config.yaml
model: "model that answers yes/no questions on an image's attributes"
dataset: "analogue clock faces"
train_examples: 195000
translate: 0.12
encoder_parallel_block: false
encoder_patch_size: [4, 4]
fusion_encoder_activation: "swiglu"
optimizer: "soap"
adamw_lr_other_params: 0.00085
epochs: 1.1
lr_schedule: "cosine"
weight_decay: 0.5
adamw_weight_decay_other_params: 0
Rows from block 3 of the image encoder of a small model that answers yes/no questions on an image's attributes, named by matrix and row number. Rows with one number belong to one neuron. Each number is 128 + 24 x the weight over its row's rms, rounded and kept within 0 to 255. All counts start at 0. Numbers have three digits each. After the name is the row's rms in percent of the matrix's.
After each neuron's rows are labels from the 100 images, of 14976, where the neuron reaches its largest size: "patch colour" is the nearest of a few named colours to the mean colour under the peak; "lies over" is the class under the peak. Only what is clearly more common there than usual is listed. The data: analogue clock faces.
# gate: MLP gate (encoder.blocks.3.mlp.gate.weight, 336x128), inputs 0-63
# fc1: MLP up (encoder.blocks.3.mlp.fc1.weight, 336x128), inputs 0-63
# fc2: MLP down (encoder.blocks.3.mlp.fc2.weight, 128x336, transposed), outputs 0-63

gate.96 097:119132143156114126130114091152109137136163153193152126125131136149156118171153120136120159117141163161135147145113100149118152103115146109120136125119139121074129202109111114143092102093133158
fc1.96 089:107146096116096129106076145140081152133132153158141132104104136130171165154111157110153115102138122177133091121147089141130150122135142096145168127122101108089121173139122119150097116121134171
fc2.96 090:150137079142126126128081129141142126121118110154145116122116110073137109101116146079125123121136145164152136130137073151130117162160159134103123083165114087145157152099100135128117109123100134
patch colour: brown; black
lies over: face

gate.82 087:138143136133104119104152127161121099178147119116129143112125145157185094154162116136131131148132137083137121068112088130163126175086107168121119076102124130088091180150131104181130159129094140
fc1.82 093:101137078126105119134199068139127127097147074159184163070132128123117101130150107139138142136118155126104132124118122093115162126098152117111135127122128102139166123116089147149126149154134115
fc2.82 087:116132102154165107146103166132092113134124159079119107133094108121107098114114115104103146142137159149119157164131124139110124154121143128135131187105170121120070115180101121091116133119142106
patch colour: brown
lies over: face

gate.6 101:140113148127087139113115117126129153111153132158096135118116113103141146159106143140140090136108110175096123109108086110108085095165138168120145156113121100097165182114096179116133128168174151
fc1.6 104:177165104112188138123124136160095121127161128117105150151152115142082210079161154099114105122147138155142107134164130120114107171136122128127129122167117128122133104174139108096132147152149086
fc2.6 099:130113098126112142154110128170106118126163138127104160139159075085140145130131141129152188121105188142129135071136155123155151113118107090152114124072117107132139150112134114127134116149085167
patch colour: grey
lies over: backdrop

gate.117 094:139147106156164115106131115141115139111120117103167157157123146127112163166138137118090122103107175114154156113077150100155083106132128095124123110130086188132150124160127132150133139120088151
fc1.117 092:122129138122154133082084140161136178157136153142160117128152152117113152158111112128129119120103151122101158121147130113141144154134032136147124097130151118112133143161095159123121170089116107
fc2.117 099:149119074126114142129103141101114128141123165179121121124131131118183079091150100144125133079113146144175085095141124178111145119155107107110137177104162159114100101097140102128142129164162101
patch colour: brown
lies over: face

gate.111 107:162124114148117082117150109091122110107122133107103071159137106102134112159146133138125134162149149146104130128075140139178127102120131138122112128074156158129121148134142169148135122155064153
fc1.111 115:147134135176123148157114118153134115137145155162114116119144095151133144131171146079151138107112104115134161097088136108169099151116118135098106112124091104156096119144108151127135141102127101
fc2.111 111:128109107170170082173118131144107120077136105109111129104113147126106120133146137141101141133139090120126155105130111145140139168122115106160121124153111128094141178106099125161105144105123091
patch colour: white; pink
lies over: face

gate.138 093:116115192153133133106123150106146156093125131146121096120145121132124104178161141143098142093158081114153103134106124126119114134110159122140097103110102149192135150129150126093147126118146129
fc1.138 103:110133174153131075102117142167140121117121104069132093157090119108124120166162140110110173134125104184103155151133182111128135142149121088140116128088128104129120165165140155108127142099129125
fc2.138 105:122120109120065123182124144136110130144126134204139143164133116116110094110133147125150123122125158115124143126092087115122149114139139102123125117083115156104139096148115070148151111099109175
patch colour: white
lies over: face

gate.166 092:138058073105158102114107161090161136092114113119113127124093129162111119133142147141107155115148160102131123061120110139127139113150105155152188137106136107128154127148116142172129121147112149
fc1.166 095:150132151105126142117062121103125092144110114152160130181170152123163128092120135118115075141122118115125139135126110109155139132148156162136140104116120117151149099139135154134142111109189096
fc2.166 088:115172132112140150125113133111133137163109129116110115135104143133090150126115147135117182186134143105135154156120112159149111109087146166149144140115124179148164127111083128189133141122125124
patch colour: pink
lies over: face

gate.253 096:134111124158101084114108137109105149183134104111102152115124080144091116108147141167169129132132175156129098127116172133061157112120124150176119133112151099150101129128139149133148087159115102
fc1.253 100:144161134146136156131141159170115090117130129142106123123092127120091123098151125094079153147156142154128106103186088119056127157163110142126115126103129078165160118166116123114158143127131157
fc2.253 105:127138159115157094147152133161125121140124145095150107167145185130116148111111147117100122161064099168163065123148138127100136105143109140120158100171150117114102127116133133137164155161118176
patch colour: pink
lies over: face

gate.202 079:157095100111113151129082144088154091119152161137121152121099134113095121103107151124162140140117119115087110097130158107104166120126098125123119101156140113157108162154107115140119112117119137
fc1.202 074:180163088148140153141148122147135078155108128082136120116107140114144134115098141166132136126131154120138057117124128114142117136146109070140148092143146081128167134109151172110158130129130119
fc2.202 064:131139139093176115162142098153146099098144136089117133136141141117103103138142143113087160112134129151155168099127088137081139149134144097131131140122103093124083118110126136118125121137107078
patch colour: brown; black
lies over: face

gate.150 088:134143112138131147166134094156163133149160126080098107099102147122153139137122115118123101119100136149125108132131078098136118127147129102156119155121129100102130100166136104082133128161147151
fc1.150 092:093124146119117088145142117154173128123105127137145135118096139148107116142144134105090114113109119127165131137119090141129091105117114106176113128161163175130105138161141079075148070156145110
fc2.150 093:118109131139138134185098097108102112114103114150120150119149133159148100172131117078143144151129117176192138138100101145121106141127129160100125148151112119139128182086096119124118141135161091
patch colour: pink
lies over: face

gate.305 135:097119170127135130099119144118110139146125144104105110149136103137095141136130166148082113119103104144131154159127141130161119119109186132162080158162124168127105102119119123147158153106176132
fc1.305 130:124164142104106108089132168169118136073153095112164150128136106143128108115132137108145131149141099112144114152142058161119105131136130165103146158112114132081191086130161147150145091124156140
fc2.305 115:126129132114171091084103152120158151128111153109136137149121122136173099136145123158127131093105098133086096162138091069151102144139139183112109119147095124139158128103090128138102128145120146
patch colour: grey
lies over: face

gate.279 072:155134191118135147110127106145149152111129127098097139082094106149088131127133117158143133155102141115098108112121166051105087122165120122142128129193074111126146126120119139133118122138101115
fc1.279 080:109120131110113129120140069125186147113125134164112128101168154127103138120141127157123115137171130111111117075136102134118122132061122167181137127111097127147162110154132156118128116089092159
fc2.279 079:117147147113095120152078130165104142111107118156167166139126102131146095118166162146129129102120148148122104169111150108164139139140142147142096116104171130087107112124162094171071174127098130
patch colour: brown
lies over: face

gate.158 102:152133146126069095144130120125101141140114125093122098124130121108141134176179147152131105119132162150094101104089119145103137092127100111121124143111162082131163161070121159146135116148136145
fc1.158 109:089102139109155132119113114125091121153170167120118148141139157138128117076123111141134153133129120133126153155142135191126109143108123117106126179126170074171099085144131105128106132106134132
fc2.158 117:144138136140134141147125152123119110138129071136125091148143092143181116106163111153170092127106121103120102130186119143120111144118141127092149097127128130083139079131148166113105116139133168
patch colour: pink; white
lies over: face

gate.31 101:124108089154163100142120138130097166096133121111125145137126119103184119127110164142124101164122139132096078159142112144125157133144154155115125136117098139143096091137142153133090127176137142
fc1.31 106:140112146123143138075065108126126127121103124118114108144088163123114141120102149162142153149142141120129143110138133104172168150132140146080128126150137175151099094079110137143122147140156150
fc2.31 107:138094121149134120130122138141139112129100136129106102098152159152173107152152139138171116117127135138136126172102134162093124075115108107109086181131143164142150093096126136076126157144143103
patch colour: white
lies over: face

gate.167 106:166116082139079126164116121145099104077146130125154153113129081149102108165160099126146163128124137099110151140078086148075122149134143078125159135128111125158118143121071152113123113106134113
fc1.167 106:139124089088117124124074128172146109103139130165108144131142150139131091131186126118136135121140119124088115080102130122086127124137157145100115128113103130100106074114135139123141113156124139
fc2.167 116:170096098140126090147134132137115124130101122121124142139123121116128105163118121119092116128092174124091103095130141177129117128147118125184145139097132126141194101143110075123142102103093098
patch colour: grey
lies over: face

gate.225 082:124120113166125141145095124134087139137103121108128101110147118127092099179122106138117080156071115143104143112145130115169083092137129118138092097145112125104086131133163120169147198117135118
fc1.225 075:112123120106129157115131166170113142072130122126128109130139099110127112088087151119153122099118123122127119131144120140118100121128176171136161169155107126090189123076160131132073116110137159
fc2.225 081:127129169124110112163118157141132151134070173109179164128137123099121129072135121120093152147122125167114136090125141114134128099153131121147094150094103126090148198139092111117162134103124112
patch colour: white
lies over: face

gate.53 086:129123093094115151123160116127096096108140172099117149114124156130100111161143131101108140154126162104085146145153129140109139105112148112163120133121123079119146090125109121147117145157140145
fc1.53 091:148137152108157151123116175116118127127137133168084160121121159123133112114154140187154139153112152159118142098104150120166114101127100111120144145132137085131051052095141120073121110141105164
fc2.53 087:135130166131085112134093109110111100105096102126109104140120123135131087119118136092177156137043140123120120143117118091174117087101119106131124171083135125120134134153116130107149111135127098
patch colour: white
lies over: face

gate.221 124:107108176176104147107146131150122112123121158106136143102129091133125075103137123092138094100147103166148126120116151174092137121150143111121144151143183130118189099119123103106173092137124127
fc1.221 112:111101119154104089123149164133109156131118115089112103104191130126126128113165134159121156129097135156145099114099122123136088139122160130154148137105137165159145117108159144155102121138113078
fc2.221 116:071092089147099133168088124101148122111124125119095130136142141129147111163147127122161134143123185098150124135092175151126114158148175124144142127103104153113128098073154123102141171154116155
patch colour: brown
lies over: face

gate.171 137:144138163136135109100132115110147148119135137095117126090126146120126141116202111103118092113092125080169125141102124107142112183104119121178124155123140103146099121134102157125150169093142120
fc1.171 135:135145081163102132138129106156099145140150121163121135137143130113158107104132085145092175122115093145160138140120153158129144192117151128114114124087167098108119146110100134110125093135131102
fc2.171 124:127116130145120124125145153090135147089127057142160163139128160166106185115134116120069125116134104143133113126099135158122123129092133087135115134142114149151144134129137155168102130130108130
patch colour: white
lies over: face

gate.160 102:141136143182139120108138123100130149132162147124099111144119109105156127162160149079167137198129131104112138145140167176150151111158132076109132142136124110134095153127171186125142108144130113
fc1.160 103:130148142143150120078068153102146172113152122109127111152140155130122112125132151090151112154155123138097101139122083110128098122152131137099124119096122164134161074150120149146099145129135120
fc2.160 106:115114115119081136123117138081105134114108133104120116151133120127111149174094109139052131132140087107111164137135102158147122110136131163158112156169138136153158131136143132168128120143123140
patch colour: pink
lies over: face

gate.99 133:137132093079101128129073137119121115098165162135149125117119134114149139161149187139119094119154118106146152132117108102125139104069108153138135131120158113184125110148080131155143133099153173
fc1.99 126:143118086144129130129075128150119133108154155138120120139125153136104112116139135085118134157105149092152111121071149109131148067108103130111130148097102122144132109089110139137138150127163124
fc2.99 131:114117135127105141096134080098107162121130105093156140129141090139134138111141161147135119126119123099151121086124132128154094130127105130101111158114148124144098175116115144136171137098104092
patch colour: pink; white
lies over: face

gate.227 101:122114108134123124123136115126127136103129119182072193125131061131172132145104130121121126136104121103115099129132127154119116152129134143151094120146097150144115160121178114126156157149074163
fc1.227 095:131120165136114137066102150145124081143107112133110148068172160117151146105137131184147121144077112111136133134153133147162130128161117123124098174135122137124121063104105104148126135125108139
fc2.227 109:138170162127163137180102155121102131157115133151093102123129112126154089156129139104144119118112167159149173166147156133121094103143128135154136108124122094141103123108147140113107109133132135
patch colour: white; pink
lies over: face